config.toml
arch = "dit"
model = "class-conditioned image diffusion model"
dataset = "rendered scenes of toy objects such as cars, trees, mugs and chairs"
train_examples = 195000
image_size = 48
horizontal_flip = false
conditioning = "class"
objective = "v"
cond_dim = 192
targets = ["light from"]
num_classes = 4
cond_dropout = 0.2
norm = "layernorm"
activation = "gelu"
mlp_ratio = 3
head_dim = 64
fused_qkv = false
qk_norm = false
inner_norm = false
kv_group_size = 2
patch_size = [4, 4]
layers = 12
width = 160
positions = "relative_bias"
optimizer = "soap"
beta2 = 0.95
lr = 0.0018
beta1 = 0.95
shampoo_beta = 0.95
eps = 1e-08
precondition_frequency = 10
max_precond_dim = 512
one_sided = false
adamw_lr_other_params = 0.0026
grad_clip = 1.0
steps = 6000
batch_size = 64
epochs = 2.0
lr_schedule = "cosine"
final_lr_fraction = 0
warmup_steps = 300
weight_decay = 0.0
adamw_weight_decay_other_params = 0.01
Rows from block 4 of a small class-conditioned image diffusion model, named by matrix and row number. Rows with one number belong to one neuron. Each number is 128 + 24 x the weight over its row's rms, rounded and kept within 0 to 255. All counts start at 0. Numbers have three digits each. After the name is the row's rms in percent of the matrix's.
After each neuron's rows are labels from the 100 images, of 14976 (inputs lightly noised), where the neuron reaches its highest value: "place" is the part of the image that holds the peak. Only what is clearly more common there than usual is listed. The data: rendered scenes of toy objects such as cars, trees, mugs and chairs. In brackets: how many of the 100, against the usual share in percent.
# fc1: MLP up (model.blocks.4.mlp.fc1.weight, 480x160), inputs 0-159
# fc2: MLP down (model.blocks.4.mlp.fc2.weight, 160x480, transposed), outputs 0-159

fc1.298 095:167143110118111093133144111116133149126105122147142155110134179171124131131135155139134117181085129123118141120158121144129146095085121131149103169117182140163117119152134143127125126148139138146156114102038136143097118135126122113092072135145092107093104112100172132142150151119138129100154158151138133095153108135162101119107156120109154111123125133084115156134128144147133132150146122130124049132126147134143129152170141079117153102167151126151133100153115123142181106099136156
fc2.298 087:090128120116162139133113121087125149112123156151112137128129152102141156154131124179130107115158146102111138122087131161131103132122097127148148195157123167138078147103106103105135161122130127158180152143129114125084137075165188155163129093116116133118120146166152123130158174153098119098118123153111107126134108097156138130100154105135121102097112144093164131165115121087126140125144112158093165150137115060118111106120091118149126159097118104145147131130144129118166127107142146
place: centre (29 vs 11.1); middle right (27 vs 11.1)

fc1.452 088:158154104159141158085142146137124169085081166139114117158152125074139119113082155132101123128128146151127145120148123134112140106131145103161149130095110118151141112118132138087126119091165158106165159070106117153137115105161147178144125099120114116089116116136158145091114131155105122148124129106140127141148148122169085118128109162146087114156115154102084131118133122119123098102105164095161158158129141062119109134112126149148137169148119103083140143112103141115141077115136129
fc2.452 091:110149128159079146098113130147139130128136127124105113108115121113096150141145130108142137125133121127168133198134103137123166135128141128136097137111116122122114116125107077129122116135147141135133107145140125134204123084086116102121138157180150190072127115146139143094119096122146147177104100143144162122143123133130097115112132122119114090128090129145206120119150137173146134168143097128104141185152151168102097120140082119180122089127131112119104122111114128143140146158120130
place: middle left (38 vs 11.1); centre (28 vs 11.1)

fc1.43 105:160123130113103120166156155087135114148136122124148109118137118172141094134105153157128131100134149164077148144107119171134133058120145132092137125138136097148172127154127124113091119160155138135095157138128128150103151182173145152140153104161119113143161121102136144103167156105157110110142158141159146081100088201121144119129110119133137123150134117118178134081084147142126133172143141171133093144147139120133150126126133134153149176133122122109126116094141130113135103089144136
fc2.43 133:121121139146149102149126066126147118106089113140147134118110118127156093091114110139155134134115095133108164123167135111099124065116130114120128136154124108135121105112099103123154077126138161141100089167138110141160143118115087074156107104128138133129112137118139117088092133148160110166156098149106153117133141094167126127129104091126104154085127124134172126069107116092098091139151136099132126178166123133125166136096113094119152101143121152181125137087121099139107134155124100
place: middle left (29 vs 11.1)

fc1.95 110:139123128132167104142095132120090154123102115143172158162131112132101138158104155121109125101133086126119192136144097129107139126125165102120115125134129117102109081146129074141117114135095131122140151069124122109125130129184134123135071134117115134131110156146107156115143115131091105125117080098125121170136139096110142107144104130139193047143124139128136124139126126136163190115122104122166147099126136135152100153117130114128132110119128119087097160175094125152129167165118118
fc2.95 100:090128115131125106144125095137148099131121180129122115128138163066141187092134130134102118123123104136171121147133080133103109095133183136120117143124096164081157147102192119131114094108136105111097111155158138148110150142111107116133123120165118142083149141138142101115124093174145135133111130147118137137128152175161130134158163149144174181119152114191132129138099133120119078152115145138098113097110140150114116131132100130152101126098146136114174137134177127127135125113113101
place: middle left (28 vs 11.1)

fc1.366 112:144132151137152149131126097205116119141091117095105136154157150087125094121161138109140154107145150159133126120140144141124138113126186141172141130154109151113114104137142203124105088132113103141140145137136122151119123146103150131134147127149105151142130070152115102119162123139118131141118114166159107151105136113152118136172156122123142165161118114183128133111160130111138190151086113112140120123123086148143152147122137125141142130137126141161190122085131142073127095083107107
fc2.366 133:125128130157145093125088133118123115102082133104131116168137143092142115086137115121112114129118114126142099125123121173131117147124129106180136130145132150125113111128095143090086140089157091110095097153145122139113124135080044147130083154092116125134158136130148147125165144123134099126109103077151128141109133174114136122083139169115134122138164159102160134112152122145146078110150128104126137139102118076095098093130118122100140117100133149112155129120107120060106104144120084
place: top left (43 vs 11.1); top right (32 vs 11.1)

fc1.162 093:119118161121117110095093122119110108123088111140137162150144112201123116115154132122168155091137137138163108148118174093114152144097136110150081152117138121149189097132110143138105112125107133124130158128104136118122120132180155103156107123141153082132098149137153132096128126067098141115122174139083136121119100156111099120111141145102091135130133123112089184178165137098096132149146117141137114141139115141114157087152086137061122113132134124128139115117098134124142150124115158
fc2.162 092:168178101148145154134129155118098140141107082127156114149125121197142144141130160113114119144138143125143116136079077148117116140139104150112104173122138109174168111118120118120099156135126167108132109085131134135134169141119185098128136103115141115126120125119114128133066168133125127092138096156103136122162142115131109123133088103123105118172135121132205130143105116145114097175110140095123084147131098147125132140154130118105109169140104155139116068129146141128137156105163119
place: centre (27 vs 11.1)

fc1.382 107:111105157096134155098126104141187103139129139149131141138124118144094085119147134068119115148141130132144123146123177129135103113122084122168173154114187105129153129175134126181127154129114123170113081147111108091151079088127105149139143112157160169109122131156113127153135130093107159177145120136101118159103157131144130119160122151141108106066109140120088177136119100108115131114128130130129118134116131134124092134102119110086151129163117106168146104104156123133097122137150114
fc2.382 113:148118097138125160097097113090167142147105152104153166125122105109089103138120122128092148148132160112149131159194107123140107118151159135132108119133158109135142142107164105102134116104125131070141122103119159139134134134131128141168114118099096105123135198112127121136083111139152110112115112142133101126147118124148148121154109077113079105172115118119173094101116154129137131095164096148137157150142115146137098098113149143154147105131150075118137106167108127141097120110099198
place: top centre (28 vs 11.1)

fc1.63 111:171115065147139100108125167118136124113111125113106144141054110137094118120173119105144113093115128119115167168132100125138110131109129099095096122136187119133140141123138125143103136175130142127131099164107119170137160122106112159147139159139152148141153112073125125100137134156091156082162113141150167098136115124129120128132146183079135148168112110127158134107130127140138141136094101155146130123125142152128121108118075084158113121206136101122127131110117096127112122126139121
fc2.63 103:133075151122114149148154087172145099151129108109124142057167092104125128152126112129130149130126112108144138106151165163176139156100094138165158078147127146082163109162132115116118117125138163135126146153136109084134110126176197121130140117091096102152128169146118148129170122137126142094121120134128119134134138130121120152127133152098149147143063148164085124077117122149151092112149152151137136143137120118134138106154140114126148113100176134112152149122122129096131129093109130
place: middle left (28 vs 11.1)

fc1.254 102:150141124132100127144078161150111137118121153152094130090116135168118133097171135159129133154089130150094175152137086110136130138112146133156122153137107117142129128128160139129105112153113136173098137058151138173090116143124179106140111105097093093139132138122143103125166146162135134123146135116152111145115139155087137170154164119105126116138152092118170120063151145114136146148089169138130143148109145090133133108108097157111105154170116187129118118102129121154127114105154143
fc2.254 117:139107109139202123111137100132157127122072083160111130195128113153152098108124146109087149115138139136147175136143110110116134156163164113153127122124146127131150121169115174137129092124108123139081118141140122146149084127116075113126112179142097094116146191172134121122140105131113155134152154089150136119113127093158140113156160110123123144106126100102132135166124142119114150160123147120117173129120110144128130119129145162152144109099125092143172113100142141121131114119094072
place: top left (33 vs 11.1); top centre (32 vs 11.1)

fc1.145 103:110168142088137144149125150140099108115138110135167102149089126100135118109113106104112097181125144137155091088086111089147139124104117082136144120143110123106133143166156117095136125104167119099129127144146125100139131205093073106118158102114111147158156092117144075116173141113099128105172143125151121147123111143132184112113112128097126131131145119144157110125178131132128144169124124151132161136108111097135075140121111139135131139165133121128123138126080092113151126128129076
fc2.145 092:162146114134129141172175118077147133144125102097158096103167102114126131139118134163086176127119151152091103136138150145173152108098109158155127114149128126150113148137132144144136135136123117172139089093128099184139135164172148125122078121100139148130177125098139187094146127118126155106145124129140119123127096134109202129126094149111124114134150153154113135126073109105088147157129124139144087108140150138147147161114144130120127109131171114093161145130093103132144115117108120
place: centre (27 vs 11.1)

fc1.432 084:124124115088115106143180102139111115134136123134080125157125163106119148172132100131119134125108141175130143134117146103127158118142144123098110125118110065148095124174117115146098142078107126119129115111114106110108100150122135127130164069150102151099099119119113157144086079158125135167121139168135122142134131152119094133081148155129143128129126065156142145117159132101119161164175153102066140082119134122137117128127132096127115145139110148103104075188146128142132101127134133
fc2.432 094:144147124149158109120141145116126146135165096159157149151156147094156096131146169132107133181143140145179146091161132127141171110139148132170129161161107112116120154169125177153123081117123133112144125097117165119126124117093119134171121110121138167164151099096128081135097149157150141161122095077120142112101137136153109163067120146130091139148143156141098099147101109112107130119126114132118129111163134128184093089123137119110145083136102094126118097102150130143128104127126146
place: top left (40 vs 11.1); top centre (33 vs 11.1)

fc1.21 087:134135130154175119128128113143132142167118170143148152108142138105163109107085140116141164052116099136133095131127122108125167125125142107103121130124081094113100144150127132100137132126107149098150125149129125121148131099115081149136154103157071113150159137091164162148127110126133126151123097129136113120144145121151120131166097161162139148136128144135122111112095145134204132061115124197157122159132127098102176135147134096141169084143103121124106132163104133141154139131115132
fc2.21 084:117159146145184148147125113077162129103128131127148142113151163158140102163121122129152093178122132146100137184128102119119201108120112162150118153099101132115117116053129127142167160161175102137115110131140135123088167109146117150103068127127137136122134144115134133138108154151152100146149161137137145108103155143145132113174128137144149146150096149085130160137133100130146154149147131127156175108099123109120097105148136087134149123090147145153126152101093108120131141107142134
place: centre (31 vs 11.1)

fc1.306 103:165130127107163132161141101097137110128102132120121111095123115081138145124110106135127099069138128133118131104106081136118135102102125135132125096130107123104142149143127098111165088111135158122137098179083181111114158113109146121129178099139150083175133154168110138145113148117129165145130120138085132134118152136186133110164112070164146103140111155110099125145150152106090120170138159144103122094123117158103153130098131120142136126164106156184137113109170127121130128146112100
fc2.306 092:107125151128143129130141140072122156127134108147119130129107136117117099114126168118136115118147107110116112132111125101128141131101095155113114082154136206149126104134173142122135112128111119102128169115132115099117090123176126153133142149076107155127105102144140135147129159112163120120121120132129116123152168138155152118165115128136129147137088110098122119115126101141185139154104094214102132049106130104138125161135105173152090104122119111102129155137084117115179141138105095
place: centre (32 vs 11.1)

fc1.467 095:143103135129115089111166111121113150106131099128128142112126122123124113130120084144116129153149129116160142125147159190139141107129160105124108106124186115139106152114154192132159124127079132147153123118106130096143145094181132162148129109120108084141145152079124097167105096163111143135100162127117119133173177145138121126135107144142191125144135135146123155155146147164138167135161128042169145091130134124135124140151124136132159107124137093141136118141124118181101128119109119
fc2.467 110:132109141089156124122114157163129136122135115124114138110103129102139083120128148100126140177117129116135163109154141114117138054134141145163142104151103098143102076158090158187094087099128121119085141131097136124083143158087070100132139105083144140110128115129087127120139152145131110123162075140131123113140172175124135151132102134129099163147132146165090143146129114089108085119120122080154113122118115115132139147140137130067106133148119135102096139098127129139128123145146130
place: top left (38 vs 11.1); top centre (36 vs 11.1)

fc1.77 108:124176172130116145084119174120104130131101088126155105144142136126107145133138107147142107121113134161147128106158088126155162130109132105087105136149117160157117126111152142098156094150104103167147130144127137146116127153132108106143145118092134145216151131139131127091126133116152084173120140116166141126098143125141171134103129136155155127132130117131140112120182130169137117132164179115128093149129169096125144145123130082156151115101129142107130176045101134117131140130115134
fc2.77 097:105195128140115160095144142108107161144105108116144100091141174164131140130144140065142141136156128119100120127144188100126143129099130150119121124115106117093112161109165115155131116138144112108085147099102113145144096080107156149142146106192165155149121120125086127116094152120096162156137133131127141127102112094117153128119134151178196133142136136124102099153073115123144138112122123169148135132137142168168108117105134103126126121108110145151149128135110150106102114107099153
place: middle left (32 vs 11.1)

fc1.159 124:130083080146140122130149171141113121143087174128152084109171127143107095098115127123117207141090151115141114132140130122160097098185139134081174107163092135135148112169145122104079147110122156163114115108136102116102133179165167103130123151109100133149100107137147103115118142139094142112149142124122096112162130157134135086112141108132133106132097145128108097122124153106101143135104156131114144166113123139127146153163139104137179120122140171132139122125151082119142130117123126
fc2.159 126:154128139142179160138116154128145119156103148126149106077147142133119165180140128114130142114138167120120148125094126123130129179149136119103115134127086119125118141129148070163134169090177088154154127148138120152090125091129179098129103075181174166140065120114103118067077131120128157103130130135124123129136108128112125146116119136139095115170142138145175137120147127086114097163139145115150126180112136154138106116108119137133111132133133110151136119129169131130133132108147132
place: centre (30 vs 11.1)

fc1.103 089:139099116150096101119124101116122126094164093131131121147129132112122184141113126138144102120134144120153129108166116129098112154129138195106119112108118115122118102147122121100161138117120109136171113163130149114146123134173177155096164143181116129111104096093176139109129150119140129154135128212132111135112089126101136128116104143120135161054128160125127126144116106119078176106103142117106128159110154151135128154101137151122091104100124078116144156150150137150128082161125132
fc2.103 092:128129131132164128121119096128155089098120127117177130139141113127058133146135109118107130110127107126138152107163153132111152181138192073128145151132167123121123182098130124115207156150106119125111145140139137178159138139123086140143130133119102153085125147158172094120127118088120133143135178101112124111134136160145131142085113106126126119106128101138165130097163158136155145136152156156121134114139111154140089086114142141156100105126141110131173113141112098113144144083127111
place: top centre (43 vs 11.1); top left (31 vs 11.1)